From a checkpoint of a small image embedding model: layers 8, 32.1 epochs.
Rows from block 2 of a small image embedding model, named by matrix and row number. Rows with one number belong to one neuron. Each number is 50 + 15 x the weight over its row's rms, rounded and kept within 0 to 99. All counts start at 0. After the name is the row's rms in percent of the matrix's.
After each neuron's rows are labels from the 100 images, of 14976, where the neuron reaches its highest value: "lies over" is the class under the peak; "top examples" is what is common among them. Only what is clearly more common there than usual is listed. The data: rendered rooms with furniture. In brackets: how many of the 100, against the usual share in percent.
# fc1: MLP up (model.blocks.2.mlp.fc1.weight, 1152x192), inputs 48-95
# fc2: MLP down (model.blocks.2.mlp.fc2.weight, 192x1152, transposed), outputs 48-95

fc1.481 063:54 42 63 51 58 51 52 43 45 48 46 50 38 49 53 48 56 54 52 53 53 62 56 50 52 50 53 34 46 00 61 47 44 40 47 49 46 36 43 49 48 50 42 81 50 59 99 57
fc2.481 064:51 56 46 55 58 46 49 45 43 37 53 35 51 60 56 45 70 50 55 87 48 34 47 67 44 47 44 49 48 70 71 52 68 46 57 36 45 75 49 54 49 51 58 39 45 51 27 22
lies over: floor (100 vs 38.5)
top examples: floor: grid (30 vs 3.2)

fc1.112 075:56 48 65 51 32 51 50 30 51 24 40 58 51 49 56 58 52 53 52 99 44 11 46 42 53 51 55 45 55 13 50 47 54 42 47 51 33 59 43 42 69 58 58 49 67 82 63 51
fc2.112 083:49 45 48 57 77 49 50 74 49 51 57 38 33 52 54 47 58 48 50 00 59 99 50 53 49 47 48 60 47 67 42 50 49 48 54 46 52 46 52 56 55 50 37 61 38 10 14 36
lies over: ceiling (85 vs 15.1)
top examples: black walls (26 vs 8.7)

fc1.102 061:51 49 54 46 50 43 52 32 58 41 37 45 52 48 52 48 35 52 44 95 42 33 50 37 50 51 50 49 47 57 54 42 50 44 41 51 40 50 30 41 65 54 50 59 52 48 34 56
fc2.102 069:61 44 50 51 50 48 42 99 44 50 48 44 44 40 46 46 56 43 46 19 52 81 42 56 49 48 04 44 47 63 44 65 48 55 55 49 55 45 54 50 56 57 51 34 50 52 64 54
lies over: floor (93 vs 38.5)
top examples: floor: grid (34 vs 3.2)

fc1.88 066:51 55 49 49 30 49 51 59 49 43 51 54 49 49 51 53 50 48 61 85 43 50 47 49 42 51 99 66 54 58 39 48 53 52 63 50 50 52 60 42 53 45 48 55 53 99 63 40
fc2.88 063:50 43 36 60 72 48 51 52 51 52 48 50 43 49 46 53 59 62 49 37 53 51 47 52 72 51 00 45 49 53 48 49 48 49 40 46 49 50 48 55 83 39 34 65 57 00 00 48
lies over: ceiling (59 vs 15.1)
top examples: floor: bubbly (34 vs 3.3)

fc1.126 073:58 51 51 48 15 55 57 49 60 28 44 54 00 50 51 52 47 52 54 99 44 12 51 48 51 48 93 47 50 58 52 47 52 45 48 50 38 52 51 51 52 42 54 54 60 99 91 35
fc2.126 084:48 43 49 60 66 52 59 53 27 53 48 39 54 54 50 50 48 50 50 37 65 99 46 50 58 50 00 49 49 45 43 54 47 48 49 53 50 53 48 52 87 52 42 48 56 00 32 53
lies over: floor (91 vs 38.5)
top examples: floor: honeycomb (28 vs 3.1)

fc1.282 062:52 53 51 46 46 43 42 43 52 38 89 50 46 53 44 57 49 44 50 51 46 46 50 49 44 51 91 50 45 95 25 51 54 51 50 49 48 60 50 43 43 49 49 41 57 81 00 39
fc2.282 063:49 45 59 53 42 58 51 32 47 46 52 45 43 52 48 50 51 55 68 85 54 48 41 52 75 53 53 36 54 50 57 52 53 40 51 52 50 50 40 84 70 44 41 63 77 00 99 50
lies over: floor (97 vs 38.5)
top examples: floor: crosshatched (26 vs 3.1)

fc1.160 071:48 51 47 58 52 58 46 38 47 53 46 46 99 50 53 44 50 49 52 99 63 61 47 47 52 55 28 32 46 33 48 51 51 56 38 52 66 46 50 50 45 57 47 45 50 64 37 60
fc2.160 072:41 64 45 51 45 51 45 37 50 50 43 68 20 52 51 49 42 61 50 08 45 45 72 54 31 37 49 99 48 75 45 54 53 54 37 44 49 49 51 49 34 60 54 49 41 55 99 49
lies over: floor (69 vs 38.5)
top examples: floor: checkered (27 vs 3.3)

fc1.266 054:54 50 59 55 30 46 56 18 49 60 51 54 48 52 70 57 40 52 47 34 38 54 48 48 42 52 56 26 48 29 56 51 45 54 52 50 39 68 54 29 58 48 56 57 60 61 98 54
fc2.266 082:57 45 30 60 99 45 53 92 53 44 49 49 42 50 50 46 56 55 44 97 55 37 48 51 70 50 47 53 46 63 42 54 49 54 51 51 48 38 27 67 49 50 41 69 53 21 00 51
lies over: ceiling (69 vs 15.1)
top examples: floor: marbled (27 vs 3.1)

fc1.393 081:53 51 45 51 54 51 51 00 53 44 50 39 99 48 52 47 54 54 29 98 48 09 56 45 52 58 19 34 50 99 59 38 48 53 48 52 38 50 47 42 50 50 50 51 99 38 29 53
fc2.393 105:57 47 54 43 42 53 49 99 52 51 43 53 33 49 49 53 45 43 53 00 54 90 46 50 49 54 59 73 52 46 45 56 46 48 56 57 69 42 62 49 50 52 50 53 29 87 84 50
lies over: floor (66 vs 38.5)
top examples: floor: crosshatched (35 vs 3.1)

fc1.523 091:49 51 44 55 74 62 52 43 40 76 51 44 50 50 54 51 12 50 50 16 55 47 54 46 57 53 00 66 48 41 65 46 45 51 42 52 52 47 53 54 65 55 45 57 00 24 46 56
fc2.523 078:48 48 55 49 28 48 45 61 58 44 46 59 64 51 53 50 60 41 50 56 55 56 50 48 37 50 54 53 49 45 47 66 51 56 52 51 54 60 34 37 20 53 64 29 85 99 55 48
lies over: floor (92 vs 38.5)
top examples: floor: grid (44 vs 3.2)

fc1.337 078:47 49 52 48 44 69 58 62 31 49 52 53 48 50 46 58 50 50 57 05 51 63 57 51 48 49 54 99 50 60 52 50 48 41 48 49 42 49 84 42 46 49 51 62 50 09 77 57
fc2.337 131:48 49 46 51 50 50 52 54 54 64 48 51 49 60 55 50 44 53 49 99 49 42 46 47 65 49 37 00 39 33 47 46 53 54 45 55 50 53 00 51 49 53 44 43 43 99 49 50
lies over: floor (99 vs 38.5)
top examples: floor: checkered (25 vs 3.3)

fc1.672 072:49 59 52 46 36 50 37 60 57 47 50 48 54 49 43 50 42 53 54 75 54 51 44 46 51 43 62 59 49 94 50 49 46 60 84 50 70 46 46 56 49 51 47 34 62 55 41 34
fc2.672 078:50 46 53 52 60 56 48 40 49 71 46 55 57 35 48 58 50 55 49 00 52 62 57 45 47 50 38 82 53 50 53 45 43 52 48 49 52 50 62 60 50 53 48 66 53 50 89 64
lies over: floor (99 vs 38.5)
top examples: floor: striped (34 vs 3.1)

fc1.348 067:51 50 58 45 51 50 46 46 53 43 62 49 37 42 51 46 49 43 57 84 50 54 42 64 49 47 74 47 62 72 45 48 39 52 72 47 49 56 73 24 49 56 64 39 33 43 47 52
fc2.348 081:47 46 56 59 53 49 47 36 48 52 51 47 51 39 54 50 49 52 54 24 47 52 61 56 44 40 23 99 51 55 74 55 53 48 51 56 50 56 51 54 58 39 41 31 53 32 92 52
lies over: floor (99 vs 38.5)
top examples: floor: crosshatched (34 vs 3.1)

fc1.581 074:53 51 44 57 52 45 51 41 50 35 45 42 82 59 40 52 38 56 49 70 54 03 54 47 49 51 56 53 52 99 69 48 49 49 15 51 34 47 22 65 48 48 45 53 54 46 08 43
fc2.581 101:51 46 56 47 46 50 50 84 50 44 49 45 51 48 43 49 56 45 41 01 51 91 50 50 49 55 52 61 51 45 32 67 48 54 61 51 55 50 56 48 53 55 54 43 53 33 96 55
lies over: floor (92 vs 38.5)
top examples: floor: crosshatched (38 vs 3.1)

fc1.568 050:44 56 42 43 51 46 35 50 68 71 54 44 80 50 68 53 46 52 43 45 42 52 50 37 55 43 51 00 54 88 36 45 45 70 74 55 52 53 92 30 50 50 45 42 53 66 32 37
fc2.568 060:45 50 63 46 45 59 54 33 48 56 46 59 49 42 43 60 41 56 47 29 49 41 56 58 30 50 50 99 48 50 50 43 50 48 54 48 52 39 61 45 49 49 49 61 46 43 99 48
lies over: floor (92 vs 38.5)
top examples: floor: striped (41 vs 3.1)

fc1.678 059:54 44 72 50 29 54 70 42 53 00 47 50 44 48 72 45 53 63 56 57 44 43 44 45 45 53 73 58 46 13 53 48 45 51 50 49 43 54 57 55 74 46 61 56 37 50 72 56
fc2.678 073:58 40 32 58 72 45 44 70 48 62 53 36 37 39 45 52 55 49 49 45 64 64 53 46 51 55 00 37 50 99 57 53 49 52 62 50 51 59 56 56 51 50 33 65 66 51 27 54
lies over: ceiling (46 vs 15.1)
top examples: floor: furry (37 vs 2.9)

fc1.137 074:51 55 45 47 47 48 47 43 53 49 56 51 40 50 43 60 47 51 47 49 37 55 50 55 31 51 66 00 51 52 30 49 42 59 62 47 66 51 70 23 49 50 62 48 51 50 13 48
fc2.137 091:54 51 68 54 45 59 58 50 53 57 49 54 69 47 46 53 36 54 51 30 46 46 50 46 50 51 31 99 51 49 49 49 48 41 62 54 52 42 50 53 69 42 42 56 49 55 75 50
lies over: floor (98 vs 38.5)
top examples: floor: scaly (40 vs 3.3)

fc1.562 053:58 41 56 53 52 44 50 48 50 37 37 48 38 44 53 43 55 46 52 52 50 54 54 48 53 56 35 87 51 07 71 48 53 46 20 52 53 38 35 50 52 57 50 64 88 64 99 84
fc2.562 072:50 58 44 55 67 47 37 52 47 39 51 41 84 48 58 50 62 50 49 49 49 48 58 59 42 31 40 26 50 64 46 60 53 58 48 29 39 61 46 45 49 53 54 42 12 52 44 47
lies over: floor (100 vs 38.5)
top examples: floor: checkered (36 vs 3.3); floor: honeycomb (26 vs 3.1)

fc1.373 059:49 63 58 45 35 45 51 66 58 88 47 46 26 46 84 45 13 50 55 52 52 44 40 50 57 47 50 47 50 48 45 53 53 53 64 51 50 53 44 49 50 58 46 43 46 52 31 48
fc2.373 062:41 44 49 51 56 50 45 42 36 58 51 52 76 42 44 51 51 48 39 00 49 59 54 53 45 41 24 99 62 55 49 47 46 56 52 46 42 57 62 55 55 49 57 39 40 00 71 51
lies over: floor (100 vs 38.5)
top examples: count: four (42 vs 18.4)

fc1.486 059:44 52 52 39 52 48 51 69 48 82 51 55 07 49 45 49 52 51 73 60 37 90 44 57 47 51 58 61 54 42 47 48 22 56 94 47 51 62 55 38 70 63 60 54 45 31 02 42
fc2.486 074:50 44 39 62 51 49 50 21 54 48 50 67 60 48 55 52 51 54 45 83 58 00 49 49 46 51 53 37 54 84 57 52 51 51 47 52 47 50 45 49 38 31 46 42 69 55 57 56
lies over: floor (98 vs 38.5)
top examples: floor: bubbly (26 vs 3.3)

fc1.141 086:50 55 75 46 27 54 48 50 54 59 34 54 41 50 58 52 44 54 48 99 40 20 50 44 56 48 53 41 57 00 48 49 52 50 72 52 40 52 54 45 59 48 54 51 66 50 93 36
fc2.141 083:47 46 39 56 95 44 50 63 49 53 57 39 44 50 47 49 54 50 46 11 61 99 50 47 53 42 32 49 50 99 45 40 47 52 48 43 50 33 37 53 50 51 43 69 39 39 33 55
lies over: ceiling (80 vs 15.1)
top examples: black walls (32 vs 8.7)

fc1.223 068:46 52 45 47 56 36 40 66 54 59 53 51 67 47 45 50 64 44 52 03 54 92 41 50 60 56 60 17 53 88 47 51 52 50 52 49 59 51 49 66 44 52 40 28 52 49 50 36
fc2.223 064:51 48 65 33 40 41 49 36 49 55 45 51 52 27 49 53 45 55 47 89 40 00 51 47 44 73 57 99 54 26 57 48 50 50 49 56 38 41 58 43 56 50 60 53 77 50 37 68
lies over: floor (96 vs 38.5)
top examples: floor: scaly (27 vs 3.3)

fc1.165 088:52 50 47 53 57 51 56 22 44 44 32 49 47 52 47 50 15 53 45 67 50 41 59 52 47 46 40 96 53 43 50 45 49 47 37 49 29 47 58 50 50 52 52 74 48 50 51 62
fc2.165 078:50 49 55 52 44 49 50 73 49 49 49 46 68 54 54 49 60 49 49 50 50 73 49 55 50 40 44 04 39 62 50 57 54 49 52 47 49 58 28 49 47 45 53 18 46 53 77 40
lies over: floor (96 vs 38.5)
top examples: floor: grid (30 vs 3.2)

fc1.748 058:51 56 50 56 55 54 52 01 62 57 22 48 57 50 68 47 51 50 44 93 60 24 50 49 49 55 31 38 55 99 48 47 52 49 49 54 51 48 44 43 58 55 52 49 51 34 38 46
fc2.748 075:36 49 57 47 46 51 43 59 49 51 50 54 50 48 47 51 54 44 49 00 51 99 56 50 32 41 52 99 58 54 44 47 48 55 49 51 50 46 62 48 58 51 58 43 44 45 85 49
lies over: floor (100 vs 38.5)
top examples: floor: wavy (25 vs 3.1)

fc1.479 053:43 50 52 48 53 63 65 41 51 49 38 44 67 49 52 45 56 64 49 64 56 41 46 40 51 47 50 25 55 71 49 45 51 52 50 53 48 48 46 50 62 59 47 50 21 38 58 53
fc2.479 083:49 46 64 50 47 40 47 69 54 60 48 56 15 46 54 50 38 46 45 01 51 72 50 48 31 50 42 99 47 43 48 50 49 52 50 52 61 52 54 43 52 55 47 44 55 71 70 50
lies over: floor (70 vs 38.5)
top examples: floor: crosshatched (33 vs 3.1)

fc1.522 087:52 49 49 57 53 44 51 00 50 46 50 46 99 54 61 49 45 53 44 33 55 46 50 52 48 50 27 24 51 45 48 52 52 58 04 50 48 49 62 49 32 54 58 49 51 43 42 50
fc2.522 103:53 55 51 47 51 51 51 99 58 51 43 42 37 49 37 48 56 51 36 52 41 41 51 49 57 62 58 99 50 52 45 54 52 55 76 47 46 42 47 56 57 59 49 56 44 58 60 44
lies over: floor (97 vs 38.5)
top examples: floor: crosshatched (26 vs 3.1)